config.yaml
dataset: "rendered scenes of toy objects such as cars, trees, mugs and chairs"
image_size: 64
translate: 0.06
arch: "swin"
mlp_ratio: 3
head_dim: 64
loss: "cross_entropy"
beta1: 0.95
eps: 1e-08
one_sided: false
grad_clip: 5.0
lr_schedule: "poly"
weight_decay: 0.2
Rows from block 8 of a small image classifier, named by matrix and row number. Rows with one number belong to one neuron. Each number is 500 + 50 x the weight over its row's rms, rounded and kept within 0 to 999. All counts start at 0. Numbers have three digits each.
After each neuron's rows are labels from the 100 images, of 14848, where the neuron reaches its highest value: "responds to" is what is common among them. Only what is clearly more common there than usual is listed. The data: rendered scenes of toy objects such as cars, trees, mugs and chairs.
# fc1: MLP up (model.blocks.8.mlp.fc1.weight, 480x160), inputs 128-159
# fc2: MLP down (model.blocks.8.mlp.fc2.weight, 160x480, transposed), outputs 128-159

fc1.16:495464614488515506476573517465481478582538538457414465541447377553595450470529498487378606493587
fc2.16:438479491544438504592517424524484523547437551506497457561632547496448510485451490536429608486530
responds to: teal object

fc1.436:545569540570468453549569592471510427565539501415400387377546509479562494473493433446546475348492
fc2.436:480581508424440510497418452414551498556550576480385591458483473526529452547517481452525475469540
responds to: light from behind the scene

fc1.239:551491508534534498574526431465538576461511531483536440584565559413520458485516505512469556463600
fc2.239:516560435498538507439514416426453497568503521602461522456505579517449467465470418522454441511516
responds to: black object; hammer; its colour: black

fc1.121:464545444522492490483563505514463520484443459426530412538518463479511513511527533543484584542528
fc2.121:522572550495545478450567576506526494429513546499487542492507565445561484484512497408397487484489
responds to: light from behind the scene

fc1.87:459513466616481557501540482585490456520505493531549572427483474485540409425600551495383515467503
fc2.87:498586579405502483500426451556535558589569536505481555532516415561516572533427526503554550482588
responds to: light from behind the scene

fc1.108:482511546510549463454408464466464508587564455470536481581416522492507548495577519491500490485496
fc2.108:498515414473514540491491540488538550482500508543549499461468486545490447447467518483517552559478
responds to: black object

fc1.305:551491435511558551443474476520519427451596472442449449447495534458485472486385554450471496422505
fc2.305:447544570436509500486450493543470540464445503566502509528610508499445526517529539529486575490446
responds to: count: three

fc1.445:544554543491466418521433552483474492478534514485568412460515542508587468529483544550546502600509
fc2.445:498554457454549507454531522527490480545489495530428529510499483576450476586592491512493413525505
responds to: light from the left; candle

fc1.264:537486491484453546564515573501423483513512471559344521543484497442535378559458419479510607467520
fc2.264:670496529405542503466447550589462541469556440501588436508515520469462544484433638485452486507462
responds to: ice cream

fc1.465:442573454553473555579551585483554516487397449498500429535472605576424525500425521466475519632403
fc2.465:539476453505533590528470487391583518465474523487426529634543531524491415509535542438464526434536
responds to: airplane

fc1.300:541498522480491390491422535547517446509576494464502606505491490541618455432521468572518395369612
fc2.300:518512477457443557473509588498479521457516515562454456443418565450485503459480485442521486500439
responds to: count: one

fc1.246:511513493600322454430434496501495500448523505452499458594458456414453474563453462514516482463590
fc2.246:530497459471591442568555448520572488539498486512445493507582532540493495448583440546475533461466
responds to: table

fc1.462:458645417463476445395581518476522486505556436449465486485479564473546495477495545503496470409541
fc2.462:487533558447489479476489458459472515495546424492554575537584503578546460443461559427513505484468
responds to: count: one

fc1.385:517456500482450594454475609496513530484467524568511473435549469420516536574561433527474555474532
fc2.385:579476438486525451438594401484499508612552434490514522515476508480449470470471505499561451480526
responds to: white object

fc1.92:629559565463461444490486500494515560529443508476486501442448493510463441413518534520540540518468
fc2.92:444539522580466624497520522508507573518440522359429475474562525598467530489574494543387468473525
responds to: black object; its colour: black

fc1.269:594331528449428533531528444481454472468538513443502528513604493462513535479584529479522543473534
fc2.269:465550398530382443462397597450574497571547552543509527485418485453546535556537487513453480523440
responds to: light from the left

fc1.348:543482449567482520562548539573576502598470523568544566492440479525492509410535529517469568507477
fc2.348:525482543460444541575430547454367433522463501366432520475576479486453489546479423460495423497561
responds to: light from behind the scene

fc1.267:457398410544481548490514528536485472454506505471525528431436508526482488477527434475501524474493
fc2.267:509564660556549436525549538451524453566495414569524435521577491414490483490419432470448484453434
responds to: flower

fc1.74:481491553567489547571457530539533618495460443539470495525445603438498493495512467471509626539462
fc2.74:546575452478450527520591444525539484511433522393528485489488399496472435476513494578509418490461
responds to: airplane

fc1.235:504511446490493518470551496461516509519599580516463545442464505512571515555493490524527494574429
fc2.235:527618441475464439586380589550462467526427498441562446482525513462516406546585522581545515536534
responds to: light from behind the scene

fc1.124:494578458505557500523364531515474497569565487472544539535483460455538450483572551455465420475513
fc2.124:479553493516514589385514502459498549493508546552472525563558531506550456476440443445472499464439
responds to: count: one

fc1.471:581470511518471564525479410492502472564457509483569559462487480442370537429588532527548426441453
fc2.471:552578421542510451615467441439496490577421440480499480581521538494492511500504437517492514433440
responds to: black object; its colour: black

fc1.282:555515437429622549486614531521457468509545453495452534572451467463557453482468482442456481514545
fc2.282:503478547536515470506366495434467460512480419439476480421530474452505539469554545454564482516552
responds to: light from behind the scene

fc1.217:533464397432459488489541519532487404545491478460429517471563429564541520472543403441467545483588
fc2.217:525506415548491461501410517483439493491522605409590614455550537463475551532524481451592486523567
responds to: light from behind the scene

fc1.295:524457529562488459581515467485492520490510566561439428473408555513533504481472511453432459515469
fc2.295:499506541516475571510358503425483411438488531456508594498540432485503538442406549542536515559544
responds to: ladder

fc1.288:453471499547450499421523559522556487408467510520435482539496509513396499489442506477431596460460
fc2.288:424475428405518481434478431488523495582510435509609506467543431564484486502485522493691461482503
responds to: light from behind the scene

fc1.451:572459543554449463574541490463534453447504482504457560555445502486423519506524543501463428610506
fc2.451:487493494467524485539532489487495551524554477407492463467516505558495421458490479438456418528506
responds to: table

fc1.429:534563583540512528576519481480501516469523545520428468488470530560498481447543434485466506423467
fc2.429:499521506419395568495508457546446568556494424476502535493426509411507492510603529551521603492533
responds to: black object; hammer

fc1.175:443451492522459439513418553487520478460619469454489581484389534479541493465474481541473542467446
fc2.175:475460521418455562451497514453468441520540521551395405444535500529537465468534437405519473457503
responds to: light from the left; truck; largest object: truck

fc1.375:491435444560462466512467569556482430491443496443482466517651487497462510533431485531498497484457
fc2.375:499477448449525392527498359474476426575482518469526517371495484454506524528504485549472508474478
responds to: umbrella

fc1.180:527464469560498485518433559459458519399527480460498546573588576527460590573497438522538507489566
fc2.180:483544493477509573419488532517438491471535638521480496466463469470468479457573484538597542459535
responds to: count: three

fc1.299:501496467479563427536509457435518478573441468474497458476603505453480527545385446448503524399468
fc2.299:521509487570498497470483650606509478539527525473438555614502478501396519488548478466440574496495
responds to: light from the right

fc1.119:401515484495417534545504471507421629416595464540558518529467498403512444436492478542541491467465
fc2.119:609510502528550572479408495451592535521561483528472474475558564579529503525530510446482446449492
responds to: black object; its colour: black

fc1.151:461494500406560573497511512478486365581535475479413481482542484614489519556579400475481545496478
fc2.151:601546403404451538512594541550527557511559473600478382556437512508483509470472488484532556469545
responds to: light from behind the camera

fc1.319:502458517499544575568483481531375511545574507506486502550563464547529421485480405551461469441471
fc2.319:444478433551475454557551581469501469443485572483457483501564541521496446474499446446438425541535
responds to: ladder

fc1.172:472543367448419432416485539518543487506477482530509500468485460471495547466531443485456508492484
fc2.172:484482616514455561555555477498496509525520549562492462446546443516519436525602466459512495539503
responds to: light from the left

fc1.277:507491506445493542470540507553462389534427448577568506507546468497551440506474477433473474480467
fc2.277:435444481558547567504505469474466568519507482477516431481519452526519536423555544574505516494573
responds to: white object; its colour: white

fc1.339:507512448456520462484539601499577542577501627455484563484452648499497503507588441538579509472517
fc2.339:507460483519508533501554481611517443481455422601460562514463423502549588427474521508651589527506
responds to: light from the right

fc1.230:572470514369518365501533511534416532515546497588480576483473439514505536488574456441447427409535
fc2.230:494501520614483479483556453460602549517387545548587509543479517538529465580454580469416578486420
responds to: table

fc1.335:545537422519497518401460491612502466490461494487500506368490508503499519604549595466495439545609
fc2.335:525447552421576413568512581511517468463551526468429519573601475523553519499531527461449508560478
responds to: light from behind the scene

fc1.345:385527448525516515477504454449470571489540501534455472439492563435453554521438523553501447545561
fc2.345:545444490491498511531392431457525432485503473469603517546473526534472501559507508471562521426487
responds to: airplane

fc1.301:453503606559495509541530516453538455459523492558480536510488391542515431522462542433509602492495
fc2.301:530536463551576568499491448537497497534537447539464506516519459489537564412436476506486541490518
responds to: light from the left; tree

fc1.463:461492507594490526546576572549595519528446525557534492433545494492413469470590465551576523588510
fc2.463:432501491516534496473509590475479420500470433534503516449427505602536508536473499532476500415513
responds to: teal object

fc1.342:440499508620367529439427497501410509648481508462421435457558542494500454489559533420424523467535
fc2.342:546460483493417413480553565542515512507472511443529537492491439390498551512483514508507561574448
responds to: light from behind the scene

fc1.237:519528470392441391451424503575467543553472567605526576480496489442491534450480487469510554503569
fc2.237:409445507531468456508538501466529507433492500486499458459483489487538507554486546499503565496479
responds to: light from behind the camera

fc1.169:549480524548428519487461593462519470441501440515385434517479613479500470569451451507479499480473
fc2.169:494533536448446488548580543561619429500551440464403509477588491393420525366597446509499509523450
responds to: bottle; hammer

fc1.10:391494482534545456480567570517444505524442509417543528479536501524449457484432579449470524425447
fc2.10:475485537559524416474431496497488377444544482556539493429551482512530415465443523489562473620599
responds to: rocket

fc1.409:507448522601546465547426501478423619457572471543438489518564479476464437502512474585539483488531
fc2.409:481421468566484535461548436481506513395563439473491483529440567466540518492490557499502501469577
responds to: bottle

fc1.418:524517549501470518460550497491454556363497497394482538504415470468442508439483565450483434524509
fc2.418:515444500574453518453538477571517526548380528615540537530524513559447517551504475455533465420419
responds to: blue object; its colour: blue

fc1.370:500474496446431457486461429495560508521522498421510463473479489469468539476461595414444528474511
fc2.370:510506462461507595439501490450469509408496567577487539495442458580512529506506568537494468506551
responds to: light from the left

fc1.97:493452513499468516501507618453492535552506601520496449477509425437576589476588589489489565501540
fc2.97:470562473508492580517500534575523516586472561485482535450512527553477460482454422501394489560511
responds to: light from behind the scene

fc1.404:448601477513448504569456527486554536480524566476545539385508590479516557483503521563481484478510
fc2.404:488542508477459478535491446373522489566447566518528447631460391573479466399439380478512536426551
responds to: black object

fc1.442:525502488408545450441472499508489502466513584528493509518582452504507480530452478452526507511516
fc2.442:487472317402556438516557510546483465555388467492514510403494514426577512482665490446524497474477
responds to: count: three

fc1.362:480457491558426434531386524451460522446474456499454443539490650521432536562491533416555347428506
fc2.362:518446505530519547412523468511526463450460561503528502576583461561492549434538535576432540500444
responds to: umbrella; largest object: umbrella

fc1.32:461528481535436522470587499484435577506571451432491487527577489448486512471531573599422593422468
fc2.32:543535437497535530603445501475514508436437472526573583519513517537561473525540539387471468480501
responds to: teal object

fc1.220:542497544491533568496608430506560460526485484520460455506550538479540562505499500343475537539540
fc2.220:428572508451468499462378509372588466554522596535448580533535517497495463477451571474524505492514
responds to: arch